Weights of a small audio-text matching model: waveform 16khz input, fusion encoder num experts 32.
Rows from block 3 of the fusion encoder of a small audio-text matching model, named by matrix and row number. Rows with one number within an expert belong to one neuron, the router's apart. Each number is 500 + 40 x the weight over its row's rms, rounded and kept within 0 to 999. All counts start at 0. Numbers have three digits each.
After each expert's rows are labels from the 100 texts, of 14976, where the router gives the expert most weight on average: "fires on" is the input token at the peak. Only what is clearly more common there than usual is listed. The data: synthesised sound scenes: up to three everyday sounds over a background.
# router: slot weights (fusion_encoder.blocks.3.mlp.router.weight, 32x192), inputs 96-191
# up: expert up (fusion_encoder.blocks.3.mlp.up, 32x192x192), inputs 96-191
# down: expert down (fusion_encoder.blocks.3.mlp.down, 32x192x192, transposed), outputs 96-191

# expert 6
router.6:511525562467480515529474466515471469535514534490514515475513452501471521547502440538510469460484415509517491500538547506536546555479537452510493525506489418456565437473522457483414451490486490432459488439441527447552483487413455457483463505467505450536524538412560412449534513501540519534
up.16:486496433483575479494542486459514547528441494516570499496475539516566508503516596471459534500486509508476566521456465494420489478509468522518545550495515526528441491566423532527563506537456504490513524490542532479462523507545618562494521476520472552422496469463507568497486470455461397460
down.16:448461515568553422470515467594488473505530524511486539519523562539505474483509435444450472485489500421494544481481481479490561468555549553493515485438540450403487557452511477493530446441529473449560536547507489490577514472464404490467560534586472473507523498411501482508507513525545477557
up.17:502557466554524418462524452522514533556508517474468452504452520516524596485555489463495532516475555447471539533445454461535434481526477501483490570421528547496463581491493547505526537510513529546451469521542477527516516467531519563529492471575479507502556476555515487522467537441495440467
down.17:521485534457505534525487479540459420481591465519526478450520516454458539509538526549559527428511534455467486453510477482545489521533513525500534512461477536459516554555510484433470396515525475558514499433509510560470458489415547532451535528475555456533552448459505534526508462544575507498
up.18:530459526519531439471506467497511573565431514486528469491446531546533541464575521434430513508494543476505559530499464477425455431476479533481567544481528528491463501540479555507560538487557485561555538565538554502434497506527560499535520417507491487428502471469465517529533533492464447459
down.18:512520433552490485465419554569522484500562556480467540426494539524507490524547454458523519497543498471548453460514500523537532521549486488466483522502473575496525494444515513508505490525504512492460486510510461444551493522465472504484500488474392487540509494471397470581474490444578493522
up.19:515502470503562440451543505537481572556467492511470464534479575515501504448547566459467521576458516477454580541500489446449418466526505535499508599536526497476454525529457538518556506513476495548485506511536547539453499516557562526561530503485463506469524478470469539520495463472430457475
down.19:456487478444505444541435504543455478432516583511517574546482484554532474566507491542505416519521544496502469415524464476549587482576539445537467509506495565433497479446497495516451497526504511457535520491491464445487466522456554483419562541553482483556522549515537482458474515473583483489
up.20:466547464492514544505504555421505535471538619504565469517487534570447492539465433533527456531466508499470530511464540473512547527545493439433488519431594559470479490442466488510488531515510507472470465483555529513575502456538469512465448478542527523520563482583473493591431466555517525500
down.20:582489553510435504499459500506456471539454492594496572570509481451458418467463478505479448507514418547499457499458568526499475494527557520532470479475561474390501479553558477457475467454453556450529579455432497510421532452463480434497526487452516473515487564519565463443534457482528512549
up.21:516511503545533476444528501523542570549480406490486452441462500509562584456570581482455555533470545493486579531482419496419467486465456529498532496437498532524458519491484530502557536513504512547543497514560449548464451498497585499496523509491506472455495429485477567481498462449513445481
down.21:467471468521500468459525571576522544586571521575490496554441550512536514490540450456450547473540483470495504503516485430577498460547476468459550552471496450520534541471502500468481480420545486484558511547536525539572510566404485564489471455536482470525562499473431479508488485416530473517
up.22:524511445478547471387496522535538536589484519476452444511431551496534547525560481481465566553493545440441563550481415493482469441480440538513567557460495568513490533471470522500500520529514475544512503556565468513483451487550547583506519443568421530476477487466470549531465511437483429475
down.22:404483460473472513516507515476499474565587464535533515504475476497469506490475458497470481449554533498558512536520451471495526475430533446483531495513479474507538440495529455502477577527547411465464442533546499490519412440504487475523506449506523491523569439452491470421483544544485523486
fires on: "beeping"; "explosion"; "a"

# expert 10
router.10:528496548499443577491501530529501457473497454506483521560512483438508464544541459556516450463559448532524477443508535562562546556536527516503447461502498431467568504506545462476412429463504462496493514439432507499510471493389467453467489479499514445508451566480536453501519479496536560596
up.16:533571476526558483469497457517484568499479433533436484481472488469471492474514607435461503506435510507460475571497522542470454509452475553467544513454547533516471518569548543515541480513452515427527497580520525542447512446532533508436514502543481531456538440468475487533563523470466466456
down.16:539465478537431467436466534519448564576545498543492483520470538507485513531533465552488427537512517522499581459530441398540510539540508504483510520516543474448480545460470481486509548551537432548427502572496453499475502525516433535464487495569432456525514464441450463559481515513527489523
up.17:447501475519554544536568491475499559495457447461561516407510500538543480444493553408426467540444529520489507550464471494444451462450514500547553541487515551530462430570493518579542518505454498522542537524535542545479530479576582435557432496512538543441551495513455511486477473539450495497
down.17:567514410593484418493473446544567501495528558441459463528501522475554576488542494501518528503445500476518528534504469450431508524566376545476541542456522481551513541422432542522519500493531532557577445535506448541494434489564513478554469517504450544472563413502495528539467551480502511512
up.18:539501506469524502530528462494481595541434443520501455465485496503449467517547578419492425571477429503477501514464528535560485458484516503491570557515517526511434516536451487509543503467512459533545455454491503527537485474553513496516459584541510521502519491511480567468565489487513534512
down.18:498465489512528443410435490567570504574573470471542458560487518533484498518511451498466585569471526468512512548520469512606539489526446541434492536506489522483437604402484523488493510515548512531463438464546502481499455515492484605513532533518483444528530456477496553538515547460524428478
up.19:450520567496463525545399534539535418441553548570513548527510503487460512573503420550560466509497482450510459471525524487544533566487480491432434484442497459461544517443484444456418523509512465440470509491458536474573489489475431517433484492483479466545507553615501444519479557513538533543
down.19:545533560473482590619519537452471480497473490518519554514558492509451449460501541515523505506502498597498425504500566570504499502409507491555475448515519519503508443568590466475520509492500517428495471482467528500484549462478507414493517498447559539466410527522522478430516441571466497508
up.20:542527462533475478422483439539545507554498460492441526477482506538578505505547493532502565549520540501493568487439417468462436494523426577534496530469510544494480538496449478531493523520456534548471459502536450537449442511529523548524513486541460520501463519513466540492538534442481460440
down.20:487528485495486494492542453464574525466581497486489482459453450483516501500479509549447500432483605465516499587586508425595488587502524442466529547517455506572509498447513500468502508492550542525473481498593506510505540564500550563428502517484512533520557502500457518442473561450493530480
up.21:489528517491460475531443512496490391463580566517495558536519487503436537514486404569568477495498500453501508461483542524551495553493489475446447503484502494454548509463494495439413491536521479465423467463453485489606497507449420516395493528541486470558528548559515477501469533525519516501
down.21:513524566455537561562549517469446521490448507549516564489536448494498431478510546546505451511498494585511472451453564529532507490404538455537531436523514554475507457566533494482527488522488474468511527490467549489482572467445501413541531507463526542479447519548560453433557444550470492500
up.22:468480492501585562504567511478466526530487449560517449470541540516457491431522533443437457499433483457468485514468493558466466450483570551585507553506561544560501457551544487511619517493428472504532545507541559488498545525568522521560503521511502513435518493497439557476545483533423474495
down.22:514502439626461435464486495537541482563480486422476498490438489473506556507500521510533532458475531461519548497544469438497530482535383529516524548467464519481512593427480502518504529467528480562482491555495426521455460492512522581521504534507433495504567447463519519526503535444530528484
fires on: "a"; "beeping"

# expert 30
router.30:490516563472454547506451532498481483472511548456478536493530484490436501444468461517464444430484456539569413467545560500549551512486544496473486475508470486475544467567532440495515431432554472488490547447444508513568527492437464459457428502471507526521482563500495481481491525488563562627
up.0:495530463552545440472503451553565514551500471442445455455462541563556563490545471479514480477535519441506575495506478423443514497567406525461488550472479518474522549477458523482489539525509523554482523563523477482511479464522493588479539490559415522497490521503519519607521550431528449468
down.0:458555491456549510523613523472526538481531432564480477469465520497470479520488538519460495468579533510536513544572513481537464521472562414510596516520471497524498477555491518585513527508517543426491497488592552540574552499531559494558484480507579544485557476530393483452403500489481507502
up.1:511499460515522401435492440522525484585465468472484499515476539519538541487481501505504533491500556461472550510494447441457443471557447523488530523475488547514489567468490544502468531490517507601523520543548413472536451451540510570494478517577486521513525526557510523589561597461550484469
down.1:408568518513563500518603548473509504550484515580496504513486512470517442503535526509479530443557512503528512531598502478560474537506571455462524544546462509559531493555462527478460580463544538471478560507495596524545500497480480498476528504529576557478608491503411504442415515490509474490
up.2:472531425489562520479572524434469536489512507565521519516453523540494500474486500454493481567444480474464508569428506455442457453503531499503590521513573579545438514528422580515549592548448528478522481537546519559519535452536551472557438478536483489475554476496443597494464490532519470439
down.2:528503514538461477523483396545486492479462470427497510352536435535543471560514513549549504583403503486586489399515532476495556498534461539518428390435494491458500522492526472533481519538509544508445450536515455515530470468516473464550499487529482592505484527492521482504538497494482502537
up.3:523510470553503459469483497576558469546516456452439456477430533528533531518557459534521501494530508455456537496496450428468526531568427544491497541419465507471528547452480466500437555551528557528517501557510483479476448467482494576457568492565440542530492518553533488560543529456529486488
down.3:470508517434484549545585474399496503459519462564480533456491460513460446511478526520496458471541472525539463548549511499552501502438591418495608465560452497580485468544561506511508528483483498419450493510529566509532549475455506459492509511523577531458547479509399509463460442524490482531
up.4:460428555437519495511457502427456510488576548520522464550526495550419458477497453477532479514490473465523515543485538501468498547544533499515466541458504445516563469483528459502477444511414561446549517453482575503550522477478500496502561484491532465490503587575450487543569503529457487504
down.4:545560545570484470531490411534450486428419509503500482574478493461518509491474550509600556471538487581505552445519575469557541553512421502513538512511467513439505529478426480442585509530543469543540565485411544522492459529431488475533525517531452451521502520547479536449479453449413483454
up.5:493528510459500583575513504466491521457497444462506572445530443470497470469472569469423457482530462552505421494496577527523511465416528491563557506553471526526462431539559523543521483513488485476542534502451489491475553537494485418508446529435567526456492466477537515430526518555449565531
down.5:515565482588504463484452465576567530462499466447494453447485474485549569514479514507508559515485549436503574476516480447516521542531413541481481513471497510492505553411458506548515577516518512571488483560518443505510436509493481562495494508539424508546529460523509522533473579421515484459
up.6:504515452569468462488455450556562459553514458466464474480417528480547567485557475533550530528501503442450542467506452450521524496569396515470480482416468493475533497469504483509435530532551518501467453518501467488489482456487497552443571487569465513532494517566507506556517557453546506494
down.6:447524513420513531586577555422469525474499464503528529467535448480461472507550511507485431467513447526538468506527518484588479577454562433444524419497477466545496480525541488480481521497500565419446486473510617478571531492474537455520459497458528524484533491503438464412476459515529442563
fires on: "door"; "in"

# expert 13
router.13:495544467573448473490501458525568453456507439427490503498526500526562588545492520509542527443584542491507496458527515475547552452468478562509503487510463545484471489455542502543436571511535465490471474561516414456466490508511428536454491521514440547525457474473581525500521517467520489445
up.0:502467546456501512495489465459445516512539544514513493538484493468414463477509461521451444502455429524498457477466482512495485510471557450527484462513555454513523486570487506421492431469510483435505534455440568514499612502504477496531479482515538412438507535504406460494468429539470494528
down.0:445509500457506578567583570450455522462530498466432556548542471507450453471509593499463453467567536496508511457563527534514482483443523509516541483537445499581523487521558486441478527516493523447518495481533542525501538481481602456500499478526543479456549457562444482415488452541512488457
up.1:481572522544479517512437517497539434455533490494519450490428490521540550534474494548505507498492546489443508439460535430574532472494486503422498472497518554446477503441485450532428548498564517507465482555479504529544447491449451498455509522575502531565546490476498506483478548458579547463
down.1:467504514445532566542580536448470491453449474552514538459517455500462440486502544488478458460551472578519448542575534557525433505407568439531545463536462497577489445595547502511486474483519536450493479462525569501522540481483556443516478511446548507442499493497443483437459433542465481507
up.2:481562520537485509510432515510550439468519486488517443486438513547519555549471494565503496518500565495456517440463542431555529500503466484420494483480524549461480502453503452527421548515577518508472474553492487548534457505471464496446507527582499528567567471456507494492471543449578540475
down.2:464487526444517558562579538433460513452446480552505535462531450510459457475495519493482454467544471571515450549562538543533457511429564441528543469537477481575514455573548509483500480497512533431484487466519550503498547485481565436524487515474568511459504503501442477428479423547456484518
up.3:481565515533481527503442517513554432468539497493511465481433483547526563533476494561505506497496567498464511456457540440565534469489475483419491471487540562450472513431486456529443551508577512517482480548493490553547449493449453492454496540581504541570557493477501491488471536452574537455
down.3:462500527436514564549568528441482505451471495557522534467531464509458465459492537486481459473544488564512441560558528540536461519423562442531553474530458498588486440558544504508493494507513532446476488471535566507509548485493576448505482504464574510447505512503446473415458437568465480515
up.4:561497517508460494475528455528493534574450466466456475483530451426498467497553564466451494450541465554521516479570469550438526464463498551577483497529449489529457508589543537528568496508475470524511517503529488430451557559565512492512536530449481505465447459476530496480551463522475476489
down.4:490496465560491449415471523563565493564553509512502443482413583443563559468511460503511563509508529436510542478511456430503505477562456515441495554474488521440525553456457539518513509493491445530512520544489472512477441521474489541493524515573461498548553540494507551546493552432539523505
up.5:473557512537490511493427525513540433444533481489506441487432479527536546536479483560493506516508551496478511448461546459575524470490476487426492472486517557455470507434482452542426558489571533501481493558482489548557453496447450496455502535569497531558555482470486497485476558441566535471
down.5:464503542447510566554570548447457503453467474571506531481510461515473446467499528517480471455551478567523456556556532543531459513438568446537549470515473482577500426579548494496490483494507539444489507468528570522517550476481555447525479519464565522457514512519430487434467439565466481510
up.6:481546524533485525505438509517540437464545487505510448480437501514534555533480478559494505498503579496473504448474559444566537472492487507413493467465523536442463504436482452529411551506589506517466474555468495523539447502459458484456506510577506544579550502455491479490474521454574548469
down.6:460505521450512572533589528431462510450457472554502544461526467511465449465488542505477474458547483571490466563566533545546445520434561454535547485525457493586488444576539512510498479499520548423484486491522573507510556484477581442505488510457563526452520490505436492439470438567465467526
fires on: "a"; "baby"

# expert 18
router.18:511466530505440522524491500510465453525479520539497513553527490457492462519544500555523558474507446515568462458507499581597562603489513535510461458515513468451583519480506473510456425450571472473469558491465471480510492482444500500484473559480532416536427572481501378458523452441502543554
up.0:510487522488538485459448499515481531589516481473464420468520538489493445452540567530452529483502506527434543529515434565481439494504514431506514556533448499523476507539497588538561497511473506491582554488543484506529551459472499511563565500450495501481456531477422603512506507484478468549
down.0:515469436492491429448520423533502504553459510519523438564442522509483460508487468437486480467478484435504575513528465449495528492537477502534485521538513478474478561447484553528536527456463486529532607528516428489470447534555490536464534511498471473476488490558540495525506572444508524517
up.1:463505447597538483450463528554560539534500505447478451525510547476562582502547531467508525531497494467459506478467443478487482437533418528468500566533521515511518538466399479502483543530534490533498481522572445511512431504542518536500525492565434482542538469497542515529530581450510484421
down.1:438562494492580562546555498440547495528525433486476497392464495555502488593484512543503493520497539490454480560585516454528473449479522488484523495498445515502502485489464514562492548523494467498449463515610536553502493530483518462471502485504530554488578405480364540449456516440482506499
up.2:501536512487548506478492508527524544513559472464499502476464542565472498483508447415497521567462525459427505538449482455530456530519495498459523481503571501554463471513413577471466484557486502405405413519473637593521521410490521490499546537478453493502540479499464572450506497457460447439
down.2:547529509535500461460447474579536528527525485480497486463534432470501526561469460502463523530461513474500511482521526506558533423553413554543488527487503541456503541445484513505510497432528532496437510510507375468458479554472460547438448481442457549463527465512501436558581587435499495487
up.3:530490529528519495466494443520445554505428454495514463465518482474469460469561509484466493465484483542528541545483478498434471528470504534539525549453468494492494508544475507535522514485468475466545536441502417456433526501498605465514545425502512545487439548473487511423538488508466505505
down.3:507443480487442461494425495529478531512467517401480488555475469562498527548512550427436458504469546555518516482493549434501465492439474598506513424498564528501515482439470518535540544462500398557477479513587488473408515480538527520481448513511473552501502402509499544517513513485481516474
up.4:533526474477554582500546516486439445524446433452448470382502513510492483409507548432461498517450503536523553538495489479470437469513444473479596558516552461548448478548551526565522423568503536438491484505514534541552546474504465494512575471502516507475475545539464496473566479516489472443
down.4:496491496540558501423449492495530489573586459474530490487531535490463506511487482540573468463510470432525482541518505516537524509589439547463496520479530459495476540493503475505504538506537507515495473539547506497547420530471512531453412513560440505531581474581487495512462519481526504526
up.5:499501548540494501513452464514502446512540459424510519517483463499581470517535462557525524442535483464445455451560446520499504499546477571503437604506515481496516507513485439473430532455524459554559533451499439475514477538480496494516488444514505560520464537472516492532477527452549477520
down.5:514488518552472555491577545446485529454429497407486496482563385552545554495534498455493431551431490555488495514531624487504534541457498543577466464491473534507470446523464524560567529537454468493515443479497524496476494459570482478451507556509555530450565408477521466480471501512523479514
up.6:548451484505577508494596497477472523562524439505473535479511481511436473456471543426491477526451528522506520514461461524406418408458526541559468530512461466488481511497453484531512526497402541512498456504504487516551522465501518463578518479450528542457456450498395595507491479508445526477
down.6:520505522543533319444478489549503555503507515481535485494403502424552534530464500477488544497504531509529556500508516470488474486524462465495464495467443523467495562448488563468487495544503516543527571482508382459527453564518460567526507553557439545556497453501450479603493503482504494489
fires on: "over"; "beeping"

# expert 31
router.31:509548601488398521546475511475471462506466526519525492534521528454510506540517484528533489453524451537541483461500473509564594574517499530474431475504529416453566450493570482433501463483503530482482516445468482477512491534415464472506490498524540450564512576474519471511512486451524595594
up.0:490507522503522482456480480548518541499467468518470445456486542495494558473512585419490542522485567583529555497452488447504499454495478465480510572573507492518467507526521534563474540471498495507455488520568487556482502420520558519607563487524505508493466535507484552481491453487491439458
down.0:461510456519503426459455560503505495500553474558472415494538570511468451515536462465527463515510471435458501434516530487492484507586494474527474483481501515513539558523523516402484525506550461482532487576516466488496541442497503524399448486466444452494548493424511473574528550549503522498
up.1:494505486500476487532459529547504501496565552563478504589539516496511517535492426551534443503483433440513496489529469500476525549538506505490484473427497481452511527451467455457424496554503516513451463499501511504555480498415460526432524540483419485543485546580526481584507549506487460544
down.1:565500546524548535577544551454490462440441486572529525518543450492468478497506558494569468511476556585517442437523515552481498487447512484498523417540555560507513463521564486451575518501509463456475441503509550531452518428484479443492539496481552582494462519515532465366491436543505475530
up.2:512473554511506513512529470528475507499456359472498467434597480393527442523476575466428490438500461550531470468529555528493490465457495492552489453530444437498512466534499483566515462482524477529548587482494501457433521547493512442512487527452540561485453499447546509442510489496510494526
down.2:470535419557486506541514451493552514499440445483473445533511433548541547553519569443530556479443533528462531489558449451471480542441447474523572476511499549573519527482489580541585570498480561502467524515511493566478433518549529457554523508504518507479468422520477553473516538470455492440
up.3:484489493473487453544429525505469466475583623548544491618516525529447491465449422534522422528425469451469451502477502448573505562514508513468462532498548511451520516451455472405426512518437564495431491500477508546542487517440473482470527514474506437454581528554473478541442524538526504514
down.3:467584571464480576545537501441487524443466479566543468476505462491466485484509556517517463447521528571505449510535541546580549524420549483526527436547515503497519441541583513447508475514540530421519504494418544481462547449432508453514510486454554537508521582560551468394524501563462448521
up.4:516506478541448534547417484551543435467509550550474531560568497559427469577486345477502479477561473467551506498517492515504558515513470532486455484501505505473532498498548449429454482465456529482438452494440524444516481542452454575461518579530464459521507519519497514537507531546542570554
down.4:470514514486461529472484590494475495429520490567517507486506492449459495468489539487525457457556541596539440501493555534577456518418490512503504512544525523450525441536537492512557464522510515481460523496479543455495476492480523446485511466517529544442491547552516483392508434498516492488
up.5:512539426549530478517548476518476542498517550498543494550499524484494482491537506490522456482459540549455518501463510525523385504459492469546524509522541494525470483617489572517479417538484492505546535487541479494527514487487543493536494535514461581537511511543471518502496546471505502476
down.5:460516504455522404508448506481507506536570497564518539504457577475455494486489409557428490497471513422535503441434496500505510562548494491443477522465492487404435540525482467503519492472555514547558462436532467509548489462538487549505522454470472437492541566417528444577524515537503477498
up.6:457459460586558511487533483485559471513464510505510532484429484525442491474429526533488530587402502512537526542393511520464445484475531487524537515495547451526472629510473526446542507628509548492476487452532582556564524467549496479453467481457512504502588455571474503472490506496432512490
down.6:571454541447486448459538502519441521551509563524552500489492561476500481454444484491561524504535510541501483503506501484491494525556452467520408473447445501444535570511478507410505432460491525517565528452412475499458550439444539518519526450453450463442506542425582575535463529486477488508
fires on: "over"

# expert 16
router.16:516488487475428531533440504479469426495502520515486513528529510469483477615460447559513457435523435520534469491558574524555568586498518495511454465509509469429543488534518428493480432452552497492472534494487521477541494528446468490420500498450574451544536562454514465439507492521507594558
up.6:534481477523492511471567427515466576547429484475499507487524455471523539475500582483467474498503540472523534508522482514441477455486514575569544482494431533488472516559510563554595513513535445515541488503526461471431541583578534508536516516484484526492434462466495528468537507504479505444
down.6:498512526486445511498478514569498491499491539486478521641517478537470505551559458536446459560434486458536522490471488468453510502572400528485486462451515499474482531471500506468473495544507482542527503511506423486490481498468423566508481516491423387513498510512491465574483533526541448540
up.7:470399483534535508440511549460464506512461557544547464555478564521465456463492464494508509529459437474496526555505487524483441480572506552538542482503522465496516524499534533418528480523411499490513500461472546518464501484532551512559496410470478498470562437506461527552424503500464472460
down.7:536437496489493558467514482518419484498512575535466527528550486476442463491520420480482426514459442501587548497436557558468513488547435506551449485456518416418506472492574481525540465504446523462529516448473514408493572475479477472465469437502494475511436568468524420545523425521414468528
up.8:577498450555515400478462527552529479544542467455460497487454513540562544541551527484516553532511548473450557505501451417439467468563416551494491581430482529482459517485482522528488520525479541543477480520519440495480430475482517589548526471563432545526489464527516530552496532421507496482
down.8:397518466418503494498594554450458486489520455513450542460438509514425475479492534437572504453550505541476449497565508513568460470482541405528586508511510503518510498536472464507507568511477452448470436497530580512463558482480502488495523497493590534516535428519381552443492433500484553492
up.9:465540541568578477483471531533572517461536533547536492515496516557527535399531489470523502497489503431534526471451464479479485445515521494453508503423534585516505534485487511436465531551534502543457451491534501506574543475491432500477450505514476525522563484492472547541472507446553524490
down.9:538545506488512500519485531542490503529507468600531467581509514509455493465522470499523529494567489550400449503532492493506512535498529475532546556535457520479510472478569509432467473523509447481541618457399487453505534531442555508542515519463508470497524522490508505533519427542500514547
up.10:518537449526578443457515478535545524544468465418459474441440525556538539501522483499499560538506515489483539494462402488422524481572443564472524506469505570501465465466484552504494530542503548555532466542556490520476471479514515533530562500547436536526501493494518534504511563451505455446
down.10:452464406492521516454574442468505548533532452488524489382444499528478531483485504459519503435597534466473517544531453474489476499502603475501518543506478485541567526516435521591467522472506475501437480469598542475517531516528527507476522498529534547505530450514407513522484514482490539499
up.11:495558461565520433454482527486540460563529454483489456502423537579576541458538478513530551518420543424433526490466479432496436489544452483483574539479574544501454551438446514510465547505536502515479450562554470549495435477504512540504504468547462524543557509491500548528447510452507445472
down.11:461489445475497566550574592523487481427537523468518527513515468492430476559516541456527449450529551500567453510544501462544570455449522472460511458441475489536551493529540431551437451538463503452489509537549498426524473498500529530541472442503554498544517459455560498454571502560527541405
up.12:534489520568548463477463502545560558567496422470454498480490562523547561543523491446487562520443536416502558506489470489432530503535490588479509557454500447493530552452490514457545493487503522549561572501509443509452497447516552538535503442493414485552497437532522534503487537420552519463
down.12:413515456484519478489570508453514511504523513604502527560473544510450469450522507476478542477509505523541483521580449438539425548549516463518598534558437544575550528504482560467542587498486511485505537505500537589551544485424501551530529493577524525491544486448443473456435449516488553513
fires on: "reverberant"

# expert 15
router.15:540561564475466520508451544506524445465489495523545490564519459471488492546505473581496481471520451510544476437512530498527564551533537505507456440457478384429528451551493443466463382468573483481493523438457494457534504530430454481480551474529479415516455553499535469505454448509515547538
up.16:497502554529480451500477514545501473524508557503539463626493536496508525554502463503484454466569520505509499439506563491461562533525427570477462468431460494475494556448436448443468521516537492497537482492483492435501438516451470560490545486507471419524532532560524468576517519512540539532
down.16:474529542513504584486578455463468499475425501453535513463549461532519469518515553475508485501461504602495482540471498519514472522419484493517469467568547523586466430540513481578524495544458522461416399518543534530464565536455559443551525521497500527518431478517485526460522461512494504487
up.17:451426484462549513529587468503495480516487485444508528472437498399515518536516522534459503584508536608433504550518476541447467453502510495542515550575509566523476456519515563593544514525476498502467515495509493485498520459532515492497456498530500529480505500544488567461554449523402492484
down.17:487479466436487395478472511507528523502544529412420453500498501517443504469526399520518459480470486435465540469524482505566452519580488474453521530509490460451508546469414524549513465516496495598486455488530499536536513491585488539500507441468457418483517518512492417599459524415511407517
up.18:475532449455557516394598464471506578605484451477462598449494528546527480462539517455442547477513516510460564478486499495493423471520533544533519538496438476526460506434490502570592497510453541510549567456469439510455480474499534462506455483516546502484495519495498525506559456427513431578
down.18:503546484538481484508536489511534517497502522477514454565481453497544562536592504444510565534476528491528521525504520499472448485508450565581578494457430513536488572438463622523570539469487558511533488502435449479467455454570587495540469488515484449485579434469532551548501599458485520451
up.19:496472469530561428461468498530516505591529458462464454444451544531549536504543483455499579489522517451466558543479429421422485508590443545468514560469514547493487551482447540524489537496480497495541488561526434495523450464511516597508577482553464515532483518492498518553553562470540461469
down.19:440541475531512492510620510516542525520513512499509489459481505479507508499459528513510510428568535508456525531612525475550475490503536451483568468568448550560560500482438506575491610511525522486477487548594544554555473541494542464475573488542516546554583412509451558436475491461487532471
up.20:480472477480487490471557489499467576536449406382551450456436488496524513484466528469484536515510528573485465500525426484413449489498510510552541532557498500540501524516479532583552551479471480523549538492500486491458479451534544476578492489512480487507490442408476557452515471508512491483
down.20:552496424539528361472419496532530542522484512494510480611528570442479519467470499421486484477474537447505531552448477490446437523574419534532526512520478504493443614472416524550528494506508416589484537531487501503509463485557477538446519532517498519484568429490503541545507565536439519438
up.21:514483468541512435466473475522528492540497440474469462462408556573531554520525472483484548537497520501517534506455412455407516485576425542447490551490489535482489532489493510516495567500524536535523551544535437475511439472538503576531539473547429496492524481477472562580555555496517450471
down.21:462590434517538528494572472480570546494582515517500519459455495493535519547505533517506510459558520502483518535600509464553493519475493392498572480482472535583540453487467512557478609522535484478478430535545524536530491495471530475484489487493514528523605426510444515431452524446532463438
up.22:535490477510550453435468493531552500597477446450445465443437557517573569496513466459538560539505541472492567475467428462449480496545418559490500566470512542506511485488410550510526513534533521544505503517538442507507435438511523578522519467504432508500484498508476513540542561450542467439
down.22:464524457545483522489554484448546492508493489554503500510475493498584534529506530488532471425552531510502506531637525456543469500470513452465533540463484537537483508491476531553465570508493476462458469573551556592496480533529607464482494508524548563533610489490438532442455560500490519483
fires on: "<end>"